Weights of a small image classifier: soap at rate 0.002.
Rows from block 3 of a small image classifier, named by matrix and row number. Rows with one number belong to one channel. Each number is 128 + 24 x the weight over its row's rms, rounded and kept within 0 to 255. All counts start at 0. Numbers have three digits each.
After each channel's rows are labels from the 100 images, of 14848, where the channel reaches its highest value: "peak at" is the part of the image that holds the peak. Only what is clearly more common there than usual is listed. The data: rendered made-up planets. In brackets: how many of the 100, against the usual share in percent.
# convs0: first 3x3 conv (model.blocks.3.convs.0.weight, 240x240x3x3, each kernel summed), inputs 60-119
# convs1: second 3x3 conv (model.blocks.3.convs.1.weight, 240x240x3x3, transposed, each kernel summed), outputs 60-119

convs0.18:132124122129117135116128076120133112118119139142191105090136157104101141132126148116149155161156120116155115139164135194165143142120151147123138122085115144135154095125163153114163
convs1.18:150136129109153114105119095091159143138138125106131131108095108173139148114132154136153123120130123118147136114145077139088107132131123097139099114109126121123124177132097192099142
peak at: top left (41 vs 14.1)

convs0.205:171118131128123128124114128098107179080134097182106113101154140135104186130126137159184118109172119145125133080158162114121122101136115136128079131155120186128134124158124124145114
convs1.205:136140141135083117139101122123119126071095102150126148125115131102139132131124081129086116127066114118135133194078107156109123152128131106104146118100059110116119104116143168132148
peak at: bottom right (64 vs 14.1); bottom centre (30 vs 9.4)

convs0.195:153143107157150133094147156141138114110109135146140119085106113116109153153125147152172143103176125135153108100142128104136130129131140150115071108168122139137067079132130115127122
convs1.195:105144156108107123163091109104135119176131118127106085179172147087144129127143079116140139126099129117126131127147104118149120142100105127142128161112159152119121155150078110130107
peak at: top left (95 vs 14.1)

convs0.19:113138154121147136146148102075138134136090110168177124154147087102145131150133157146140213158131119150162145135131110129149157126093153128134121133145120134125125111163139170118104
convs1.19:124123117124146134053125099122114110112111135100160087144129155175090125127118146110112160141104123112162166106128138081084099135140079150121120125136128101118130100088153153143129
peak at: top centre (46 vs 9.4); centre (26 vs 6.2)

convs0.33:123138118125121114103125136116141114141134144132169147143128125125100186107099138147093117120117140115162126112118126149134116121122187138132112132153130125119097112114148113140155
convs1.33:133145134127154105108150165080117151151121120153151094102140128139121107149145178124126128114109171137078100133133117137145141134115080077098111140135110174101128118160103155211154
peak at: middle left (81 vs 9.4)

convs0.82:124100151143105104156086129172121122142154161124081091120117115131141121086156133111127095138138134162138130142149140112110087160164168131150143133149126142131114110108124155147095
convs1.82:125132098086137106100145142097149141146113113104127136134157115175120089120118147126163152155085143095082130135088106120120138151114128147130129121099108091116141106135157116130133
peak at: bottom right (70 vs 14.1)

convs0.129:173117127084110166121126165127146102105166140110109111113129086167161117156091150042125138116133131125123115122099112143146166097111125141146158106102138138173113157114162127101123
convs1.129:100164113133148110097126086116096159111117123133158137096105121184109136088120143120124109145128154113142127119133152112117090128133116136128170120133137148087113120154155097133107
peak at: centre (52 vs 6.2)

convs0.20:152127111075108135128133138155151158119151146139070127149157129162112104126156196125096096109133116108117135109135140135139097129111128116148127118132142126141159129144156143115128
convs1.20:153141100110124158139131137106108126153127100134139114138115144104121169118122121103112119132121146123124134119148122157177143126130148127135133136105115103117168142078115000099096
peak at: middle right (54 vs 9.4)

convs0.166:132132106089127151152099118102144135134125118123101155163133139154122103158110144122115104182123106148137067119201141138094124127123119167097110148104088133153112141140146135141147
convs1.166:137118147090124139088106146116139119129130138137113115182101129122116091124157097144129146123134112137151162097121139100131142103102104100103133121134102092087164129133129089107072
peak at: bottom left (66 vs 14.1)

convs0.88:139133127123146104215131110163118102105125109133150147145171120128111134139111148160125137126094172121093146115154115140121133114119150120152089137164145131113115145134114126140157
convs1.88:111098097127118207120127165139116125118095120110116126133101130127095107098125110109142098105165070145144123111138118213111124120143134150118138079182138138133101152115140116175097
peak at: bottom left (41 vs 14.1); middle left (37 vs 9.4)

convs0.169:152116132241129153153133102149132150114113127131113121107132118243105120127122130121126164127147136128114159118113108134139128176086140090121111143089171148132109138126150120105141
convs1.169:116120153128116132137149135126156137113085164108142115150100114080150086130116100131117134104125117111116188126158120116107176104127130120118178085042094101066133134120134133136144
peak at: bottom right (86 vs 14.1)

convs0.32:119157123153137090105131111142149107140128135111107163155112135149138150141154140130110099110156116109185158159140153096086092136166124137131070151148081124100086129119149135135096
convs1.32:140085126098151110110133115146156112117124133119205106082137162118135087134122118130088189114115111140072115177131130135186122127084120122116164128096119116111161104078138152121128
peak at: bottom left (53 vs 14.1)

convs0.39:118095163115159144155109131117082157146161143115124149122155149099108156132135140132105128167111115166100106087105139146084125141127099176099133091119132134131113123157103179134132
convs1.39:106161091122129129114128097157134131114176126139079112113059132149128110121110121128140118131110136121152165152131120092153101141114123099119127140135086111116126146105119122094113
peak at: top left (41 vs 14.1)

convs0.0:126130105137124133133111116128123166135129146141142128125152122140167172116135152137149137137126109131150128162151133179108129136136141130116108115135149080132109126152119135122106
convs1.0:155102108135155094147143127135144122128142112123133160098119118142115128182117111106126153120095132116132135113107117164168123133132088135100133123100130125100118134117108124107130
peak at: middle left (57 vs 9.4)

convs0.10:067124138125137135041124086136124116126123132127096118136137135098169121133145137137109144166143096145157122118119117161142119101091128141137142156166121121134079164117130128084186
convs1.10:125137174129104124096190127145129127161158122161168130174142157124157159129129127125114139113151096147137137123141155121126141121154114146149127107151076159084148129101104125136140
peak at: top left (39 vs 14.1)

convs0.192:116146117180115102135125142129091133080136097149102148153103113173121128112139145119088124126106082171105125118176159105140127074123137144117153157077110093109135117095124126106151
convs1.192:145144134109132143158134102115115108148145146128154135097108131127129072127129156153115098164129126091126124111095143160093107141107122124049138135134101126128116141142120077148112
peak at: bottom right (35 vs 14.1); middle right (25 vs 9.4)

convs0.177:129136162143146149180108064142167123130151148091185123129148145145097114104118125123166145099191146163166097166121109107139119096118138115134101127102108183130150142124146115121156
convs1.177:118146144132115133133113126129114164116099113111162114139074084160143154131124114094131141140094148146127148128115146131119119119130136131148101147137115107123123112152105120111156
peak at: middle left (64 vs 9.4)

convs0.8:144089105142153181123139125106172158144125123115114148130170135158145109136137106171125138112166113120126124150132117134141126151119136100143144140162160159118125107105130121114160
convs1.8:139163091181138127117137192151125126123106130100196118079132123134125119112123118176130102109148137111140135124141130120124151113133091150119098113161122129097132171134140103142159
peak at: top left (50 vs 14.1)

convs0.21:114139138083163137140158147119120112131128130151128156109117164131126193121098147107199156122157083114135129186133104125153135140118128120128136178098132151115097095121119152125114
convs1.21:124124129145130090123112131137063128149113136128065160113144104055102129054111123135104096136116148168144124119124133170089121098153158122125121132151142134093048125138105141102164
peak at: top right (70 vs 14.1)

convs0.51:136159154127122138149150124155119128130116165165142097097138140136122133138115144130112127116114095140126141109141103098136111125088106112125151181114098098109175097078157114073075
convs1.51:124150112155141090147133104122080135129157109119121164132115080164143105124117145156083155090123108104078127123115116127133169138123112161088115121078169076125091124120136143090133
peak at: centre (77 vs 6.2)

convs0.99:120139124180141106103117100154172137116150126137097130134106109146130130148121143105166098149140153166155104053118126159136157143138105133068083201178120169106129123138110130128131
convs1.99:123157143131129141163170150116163114166134147111141136150148142076130143135115143149160204135094098161136129223136127161115108141129139100100123133115100168117100119102114121131148
peak at: top centre (46 vs 9.4)

convs0.31:136156103125103098137127127133107126137110110144137166081104135109134122091106210128096117130123162097165129117138115118119158131129086139116131140049157125099126104085087102162118
convs1.31:119154131150108137118148161125107163114142126138153157111129114101128145131111101102106108116127147156137141103127128117172120140108166150143146109130140135124066135151150153113139
peak at: top centre (59 vs 9.4)

convs0.1:149101130096105140139130100100156095133117118139113107148162169102127138083140193150103159131181190135111140138118141141140122115139088098147136148123131121148120141110111135144150
convs1.1:120104126127111093142153124121150121111131139131150164100116129156123095135154140134149112080131098116161115132146117123127133132171166087146133132140114101081152136158133138144177
peak at: middle left (54 vs 9.4)

convs0.138:153136151167109130122077120115094158106128112123136098128138137133135159156099117151123130124152151127089082092135123157122094155139099133079120097157125143161127134156112137147100
convs1.138:156122123134111147129142130130118129106147093134136112105119093097132133148143086137150089100100113152153111156135133142139135134123117088130092104103094106129143122104113125076118
peak at: bottom left (49 vs 14.1)

convs0.216:095110147140136102085122082152155128121158161112149130134113137116129127134125112152140149127152134105169107141113133196164134170147125157140099122024109139114165151175133130131117
convs1.216:110133131124198119090107113098102135169104133159106074169094119137154074133102120107122149132111101129166144129145143113106123170124122109114134114070102120172129128177142125120129
peak at: top left (37 vs 14.1)

convs0.119:117114106110142141137126159160141107131114156158141145148124109110141142112100139116110218116157162154141128166093117122161153109130094130113120115000156152118107149161140115130133
convs1.119:161126132109146126153129161128106135145160177124121116137115140175154153131172086146137088139132082145156159192163149106085154134127110138109120129136083099094111111126114126121067
peak at: top centre (67 vs 9.4); centre (31 vs 6.2)

convs0.67:106137119137130115138094076164145121136125154116119149140077163159109203101140108131129137131150156165096135086116102139151145127182135159134162112162129133132155147040125150141155
convs1.67:117126118121140130182143127086113142123120144141113127085132118117098135086094174086128147148170092157138125232139134106105105114150125116148137120127199155140142100138140124144152
peak at: bottom right (69 vs 14.1)

convs0.80:124176133164139204126111088145182143093136139124128127134156113134097152109143122126129156099159136141135173156115129083152116132114119111102121132118129147113146123128115117103057
convs1.80:152108116099133117149161101096119131103122075098139091105111117141117164126088120103162121117116139124097152147116127143134132106127131110151118092058089136154168130165135113107150
peak at: middle left (72 vs 9.4)

convs0.94:125121138107117142115144152137128132131110115126125125142152127148120115099151191137131139150106156136140134134121152109099133119183144105062103071155142131114114117110137157115111
convs1.94:156156129131106113118126126027136131190137113114143122123137114167135164124099062127142074155135183128124133141132146147144114141151179122131168119105103136120104113100094143122125
peak at: centre (77 vs 6.2)

convs0.103:114102148135125158138122109098144154095128130125125099188128158120113116134112125134145104134105174148082124110113126123180101110135116128123124135113081123167137116152162126177088
convs1.103:147127094116181134135142132129151124147132142133114142120118146150111131159133101109141115126086111115146119118132107145193138117132132131084131158148142126132116150057113087174205
peak at: middle right (53 vs 9.4); centre (39 vs 6.2)

convs0.234:138139118108110110129110160111153122141121141161129141137132138108150135115125138159092123125124138126171162114116133150117155146150142127188163150126147120110107121171152132151125
convs1.234:168099110159086123073127128147141166132129136121130097127137121108127114158167129131123103103101130101115111125161116111141121126116105164127135119122127127161143190103084112118116
peak at: bottom right (50 vs 14.1)

convs0.136:182133154051131123132116183131145132156101117135082157145115128137132124122164138111123119130114133118135109136135148116117132141146105126122102131109132120169148146138112115125094
convs1.136:138160139173130140147121126134100160093122153105130136135119170127165075154160153102124090123131131122118134165127142130073169132132127109106127122106114130060071177149142122144080
peak at: centre (55 vs 6.2); middle right (37 vs 9.4)

convs0.28:078115141166122171146182097121125151175132145160131115125107104158130150161062128182118095123128123128128128119131110133104142145176126156098148140126119126133113109124134115193109
convs1.28:142134174120135113114119162151155130118126116095147103127151110157075149124148107101115140125131098120147122140115141154174101119120158121149088129103134141109107141160133133101115
peak at: top right (64 vs 14.1)

convs0.168:117129119138109195133136164134091137160134124157099118138109156151134126090087220136063125133101106121132129108098127127074113121116144129131123098143120097115114128146119109128084
convs1.168:108109102111102171117137117139099083102139131102129099112104078134120173128105078160115119110138177084096137097147139142119134128083149129065157113140114128139082128148091153118114
peak at: centre (27 vs 6.2)

convs0.48:115197134120133109143146116138128139164121129104141178128141167116125134161113136121107089084113149132100138104136154112116099108138123114066126127123122174139099101129153133130113
convs1.48:095150147120100146118112115128083088148120118149108116129113125096161092135129131108116128136130123124117145145130153128140128121134136112169153118055140132094141136126104121140131
peak at: middle right (67 vs 9.4)

convs0.65:131132127154096174125102156155150140114122139072147124144154091127124157151088149130118149151115126116136140086111120111121140135094148148088098125148107116133132094161123140152130
convs1.65:142135137137119135076089128144122134132154165184099186126103135126132136124114129161136161121104114136139149142135113123140136126082145098152100130097116118115175123115116133146110
peak at: top centre (53 vs 9.4)

convs0.55:151149117121118168089108100114139111128147126154099110090101109120134122096137121144122138122153137157157135140127113095129133120107131119146184133135117127141135129109100105148178
convs1.55:086126123159133121098146126163142109139110107105159092105157174127135127138121118139056104166107141087150138104118133116123127134147128139091109125171103143126126084118125107131124
peak at: top left (45 vs 14.1); top right (36 vs 14.1)

convs0.120:166108066126123124112110096114142160094173136171092133131106137141108120125080115154138129143061115103129133128138119137158103134104111113172130131137123126184120131136115109149140
convs1.120:114112183127137140161129130116119090140144134122148156105158113150137107126096144105126144125151154113144117059125118170107147134123136188103167149173120125130121175115149154133165
peak at: top centre (50 vs 9.4); top left (33 vs 14.1)

convs0.230:146128116090152135106129145094130144136099133161139096125097145137134103123122146152131127134118122115105106158106124122112126170132132123111124075145107133140090118130132122117127
convs1.230:131117101130141098198117170218138140164130148109173153131154165149130141131135148144130136133139137133120117129126139159110120115123125154096130122117148121113145078135145134200107
peak at: middle left (26 vs 9.4)

convs0.87:117156128158120148120132105099132145147111127118208148131122108112119114198140146139164084122114102147128150139136175133139126146073139132126115102145143113126113146095113134160212
convs1.87:143137115129148129149114139173039131082123154144094129163118138130156103145119111104087116100149166109154120133128141154137117149083115110152152134178107176149133122174107139115114
peak at: middle right (32 vs 9.4)

convs0.37:110172170092102145120120077128106112111109129133118086146177119160153100140134127140173144121116116111114146134137097133129145148125107100130122122199142050114135138135134115135145
convs1.37:163156119180121117122125145143131124156119152102119146161098140141130111138084124116116151105126093138134125123119086109169142129157132119151149137138129135156126128128090138132156
peak at: bottom right (40 vs 14.1)

convs0.79:125151131173145096117103121133117125132128143193125100132147104127170083128137066136097098140130156104187142113140122087112126154132105145124185139040100100153137148143129142111138
convs1.79:153110098125117134130134115129136129125091079098137164168135105089122132139136111107131132132136110114093133136142138152202125104126149159121084112180110116092121121141139097135132
peak at: bottom left (71 vs 14.1)

convs0.174:130119123126127142102166132158148123117132140129175100139108100099145127133167123132096119122113109144122103135110130173109144167142151160130127139145011112103116233124098140114113
convs1.174:144140114127115118130095125113144124139097105145145147110166109163121183144120114114149112137109138115153131097130107156083125130181105139073149103112066124137160186173109159095168
peak at: top left (56 vs 14.1)

convs0.121:131108128083125125127118131093128146122108144152142119118127126144107141150122164134136129122080109129097134129074109151120112142092128174110120138118134123150125122144144073140160
convs1.121:116110111152150105120150130233158117122147121133182163144138113166149128135142099154097105128137138119162139133126123110101174144140119125085119138133141140107099136120130145109091
peak at: centre (69 vs 6.2)

convs0.164:122123131120147091146096195090139117146097133111112158096145136167130098112139135141098127146118129163129113140137120121146129129146136128140153129119093149141095100107067123147119
convs1.164:158162136145095099140149103142129082120141143141135124144133125147133094123158128124153087125144101112138124116118131111144114127160130118149136116140136098122109172133159133120119
peak at: middle right (38 vs 9.4); top centre (25 vs 9.4)

convs0.75:153145170117117093114133103141141137194118133126151155129125149150151113119130172093097154122146097122122147126110134114119118127127132154136132121128142135126107119135176108149071
convs1.75:141154138137114102120142167129129140118137167120144143119143124164107109097163142158174070144137137185134101154125140101163127135136109145138103125133119114124153154101094120052125
peak at: top centre (78 vs 9.4)

convs0.12:134125076127111124124143159116136114124109124141115146127101175128104193143128124122128091117135159136108122072146127136107138153155133137096085140122158139152119118120136105127123
convs1.12:123134111121118152109164106146128102087123125082136107131087125128113110088109122102106115108151140125117099255083071113143124122145113156135102147120132159124159132123139125103145
peak at: top right (58 vs 14.1)

convs0.81:127126116122182153114148176119162115132079130136153165091109119065134163120141127131121135103090121102109107169151149136130170103114140115112180158192172111093185139129120139139097
convs1.81:106133116096079112133103134143160127112121145120161162113133143138128101084115090123126153138150142102135145085152124079096131113125136155146115118255107109144111116123131142126159
peak at: middle left (38 vs 9.4)

convs0.90:133122114135153110105148128129125146108105121139161145170110138154134118164120119120138156116163113087146118158115184101116133158105120136108119119127135080091150117121149157136144
convs1.90:058125075123092166197120126129140111135172118137177146105131127122105139119118157153153116170077120098117128072129117143120124143121134117125130132199179076156129152114122077154141
peak at: bottom right (37 vs 14.1)

convs0.175:141122169103118157137143143120101123163126132132149137136142155122159120106182120134118057136100110114119150137182129138131119136125107104121136150129135109124090150126143126160117
convs1.175:135117099114121127102140157126128137119144120112109137132117142133096150142134119167105145166163113150127091114123147155112085134127143145070100140150117140123208133130098133155177
peak at: bottom left (64 vs 14.1)

convs0.4:144148104069146169124128144118171135136118109117145128080155154084134113076169137133111160114133120123125114148124125124152089142101126125134136115157124156140121153131177151105117
convs1.4:115153082108106108123158120124093125091127128143129097109150129173122144128133145121090163112151095161118130077121118156127131107150138132143143153142114151133089119138157153124147
peak at: bottom right (63 vs 14.1); bottom centre (26 vs 9.4)

convs0.22:121122152028118141148132131128123138098145158099092105122126159090119025106101124129126156103139137145144150114125104101075129112131132084108092097067127099160115128143124094119143
convs1.22:099110146138112122096118123144076127156135126159073123182086096107129146138151114119103121106125090128115129127117121118125130150138112130131140095084158105129113160139121178084066
peak at: bottom right (37 vs 14.1); bottom centre (32 vs 9.4)

convs0.213:161118142146141120121107113121125122120127109123138167073101165131124135136108112152164104105122137107131170084150117112110128134111113141144177079095116077071157114137176117095175
convs1.213:134104153127140125128134128108136107156149151116140111124133109097134125168134111121091124157106141157092144151117089101132125108100154103137060110090152180137091130101127138101065
peak at: middle right (71 vs 9.4)

convs0.163:164132120139125124166139100137211138091102212127140129120129143158138146131120118137128134112145113132129142122130114131119208111077156150147124125164131173117064146125092122154123
convs1.163:139142151123120138138102151105149128116119152085139112132151150128123146105111151124121126125117122134084113124124118153107121124114071141102148148094156145122150098105147111114185
peak at: middle right (31 vs 9.4); bottom centre (29 vs 9.4)

convs0.179:156126124176169129129139121125182145142125087095136095160109098129118120114108119116105167118112117121127116125134139093151122163139160142119122130208117118161129139138201164095095
convs1.179:128138096099091105125149138096143123139121158188102136158135106118109134139142132086132154122129170116122092155093130121116101086145113145121169106051135179088122144142136097122166
peak at: bottom left (47 vs 14.1)

convs0.186:120128128114162148151101101129119094125108120171117156164105155104148129104107141128154134138123075112188159155128148199116151131103089105134153173113116128092119150176145119186127
convs1.186:120120120098134161167162127097133150142129138141118134141119128098116171117121135119092114126117102127121100101148150149145148136098121088151130107135108115095170129090100138164143
peak at: bottom right (48 vs 14.1); middle right (42 vs 9.4)

convs0.34:129127153117116144121137091135122077105120159112148109145117101144137113128119166092168133110176156166129103141134156116140153095096042143153125159109116131115132077143109124163149
convs1.34:133110111092119064143109132153124132116123127154131106130128109136148139144153157115160176100140047144159113106117102096113144127115200106137132140144138156092112125138093088149129
peak at: middle right (26 vs 9.4)

convs0.69:163107129115121181093109131195139148108111135139115139129127122134123126115114140154129110119113152116107162157139122121134136134127180132166105148142159140123082133162165156092122
convs1.69:117153111122168157156141153106121106125148112155133128139152118122125151178138126112093164166138098178128113074105124102112137097091103144167127111100118131110079107144145134129158
peak at: bottom left (85 vs 14.1)

convs0.7:142137144145112168166114125161100139093128141128133135138104102108166116115097112126106129168106236143105133155128103074086106113170122152109133118144143164130130123101127126120133
convs1.7:127125111146141078110137120091126138132132135121087124118171121124116130113119157132146146158098079108134137211130131150108102121174153139118111118131171117157160186144128191130127
peak at: bottom right (38 vs 14.1)

convs0.15:134117154173087117137131124124086130096122135120085147131125111114075131121136130141217076118089114136162154081195165158098116115125116098118143121124128128097111141120110167077118
convs1.15:116093128133124113137105126158147132132169116129173129139117138140100109129116146126092057118159128127162130139126117200119137116119125132127087180120154147099118065120137191146130
peak at: middle right (63 vs 9.4)

convs0.224:111052094134136117132150176129119133167154120130115098131124142144147093146132110094102149100122138097080089112131120115107104086142126120145122121099144140091092159080123168133113
convs1.224:112145138130085121127130114160138141150156143120135136138104136147111092133130160168094121105137161120107161136142127142129140144124152138098133121090120132142150104146130092073125
peak at: middle right (98 vs 9.4)

convs0.178:138117128128116137121099132111105146140140165144172139146078109125135124098117142124113096175120117101092100170104112135132112138127099136141125140149132106124123115106060124100140
convs1.178:098109079124103122151095131128095119130115112121115128142119111103112120131125125091105129124130132131134108117168151094138130115134151122142129140095158111137173127129179172126143
peak at: top centre (43 vs 9.4)

convs0.131:114105150084163134116117122142123096132106156117115104133102156131112103121145142139115133121161115138181119135147137183118128085154129105131133126068152110084124154112133135152179
convs1.131:141168102141130133172176142113142131141122152163159156135114125142132147149109121118134114141115108121102071114165128078102104137139124147164150099145132155126121063136113117118078
peak at: middle left (81 vs 9.4)

convs0.96:112120112092133146152114089126135102112134122111070094133124134139127100094126138119145146165130135136136141123151102112159113112103115094115116139206129144111146139126175110122178
convs1.96:114143152149115115117120141139136117151144131141156171114106168109137134105120146112105122110131126125157139120125127128113104151135137078132112115156110125106109124150155125105122
peak at: top left (41 vs 14.1); middle left (26 vs 9.4)

convs0.210:167163160189142153145093133143126103133147106126120135149154129142143133151116112137092139142153217128136115185149110126125149152129128134102152110088082115107142131120079141122117
convs1.210:122104082126128089103149147139143166121135103187146099127131125163103136116139124119100111162102152132114104108102116128124154110104160136129132103164111125149102122130140100072130
peak at: top left (65 vs 14.1)

convs0.41:145130146089149104137121119120173132130145139119108112127126123129123117127124153125120123141131125126190129156128103125126157163096017146130095109141103152131149144156164106160128
convs1.41:132117118158156116140128140116119150138115139149131159130149137150125116118127148107144100143108108118120134120140106076143116129122096152132110144187126122102105106145122065198153
peak at: centre (85 vs 6.2)

convs0.118:129121123121104123111085129070103124180133109159159160148122116140149076094132112162144140127167106116137164096129111151118107143132127156168177080098096118148151120144158133130150
convs1.118:079137127135131087133169120155163109110120122112114134149104111142116149142154115107127148142087137120142152104129120099134115128136137134128133155132139077114119118118121098176124
peak at: top centre (53 vs 9.4)

convs0.83:181131155134161183081119114122117119128129136135100126133129113110125150140123181155046130140082087129145135097155141152135125131178183130122106188124119115099112117078143126169103
convs1.83:081172107121086070140133131125133150123108136139111123131115151126093119117107076118120134125143132094082149161133128190160113166037120124124138068110108106123076135124104079090150
peak at: middle left (49 vs 9.4); bottom left (45 vs 14.1)

convs0.197:133124127133148123142123142156113098098137123106106119124073127127120138196134110154141143132155114094122099131040140131105146119119127182117069114109151107144109165167129125123126
convs1.197:122123136150126133133125154152156138145140106119105126151101114156133157199115134109104104128144123117115149104159129114080156126108124171135094114129137104152168127099128126119078
peak at: top centre (69 vs 9.4)

convs0.6:135148135101145123120079150089126112144135139164152100156186166121115122111125115134149122159108099126104142129104142120137098167147145137101187108149106092125137118096134150126121
convs1.6:128111149160109107138149132127109147130158104136111125154093130122133106115123132129132115084148163135140141131097112104107144086124126132121118156144172124118153128154136080154148
peak at: bottom centre (62 vs 9.4)

convs0.219:133124158176142121120123147135136098144088144203122112138123128150106103104171116140184162138124101131155128144117095124147113123103134135146143138156130145127135132105110130143166
convs1.219:144123157162127108129104094159117136126172095091110106126183119114124136117146160131132142129144178126136129172111126083119128142134111119121139141105125150115137085144102141124134
peak at: top left (80 vs 14.1)

convs0.176:152140097095122138138139095141166169113106125093156108127138129122122141140164115143143108095188124139099141128134127174131095106151122128140112097160136153091137124144108146138108
convs1.176:141124136101135157149138093186146114126130080119150138115110100142104134116152121126142129081120105105146097143123110146138098124137143120133149118139107143152127161174122070151174
peak at: middle right (76 vs 9.4)

convs0.107:124143129154111162136158111119135118135101063118132128163169139194136110107110124137139129108086158136123143096142149143095126100114067123110103138106112136118107123116101111122093
convs1.107:133131108163133131121102159131140129131109134132123162133110098109163108157115129139107098120120161135158142118119139157127136156132203139090186066132095141102148128150121120117114
peak at: middle left (30 vs 9.4); middle right (25 vs 9.4)

convs0.84:114114144152118134124157148118131145126110168123117116151123149099148168101117148120131158128075100148160140123116117113172149125109147142162137128118112117114145131131131149153144
convs1.84:122137124104128113255099115153127132101111129108136145139141107185076162133133228133171119134244121118098112111127121136123112134123127134158127118192125126127150139125124159151119
peak at: middle right (46 vs 9.4); top right (32 vs 14.1)

convs0.110:154125121120138146097117134102145117110107138126129135141124129128133125148115123108116146121145105126151139097117140145166141129148127208158112186125120138121156109157100126169105
convs1.110:149172107136136141147120139191099128146133104152114135122167106128131109126126116127091082128113061141149129095112115111107141102099115177075163134168174141104076134118101135116161
peak at: bottom centre (64 vs 9.4)

convs0.126:103133120147132108180157123090165142145122109124122195110144146173136163148132152103184139129095130149095044154139113131087134106104115158148128099139113117138143118143135131141125
convs1.126:146112128110115143108126127141095109074128138134112117125123114129127126144146155134108138137139134110135138082145133116151094123175234125154130156115142141119173166144136166129125
peak at: middle right (57 vs 9.4)

convs0.221:134113129125136134188173132144125094124167088146123144105135097139190103101106114141144098106126134151134131084135128131122144070131105124073173141122085126125168125134132125130115
convs1.221:120154160116076088145133123110113113113124163130132148158091108148101103132121145166126101136124157155136157137125153154125111146158144150141112125124135115110118149107114165133114
peak at: bottom right (32 vs 14.1)

convs0.187:193121115097105118146122173109148142148166128104131132135140137095130104186066137111090119181115080187192146128112160153122135111115148121088112123143133110077095162127126141121146
convs1.187:124121101167107136105143097150106147077127119104082110102127087111112113161142138182079113091119181125139116136153121170138119124124079128107120117106163163129140069144119122146154
peak at: bottom right (64 vs 14.1); middle right (32 vs 9.4)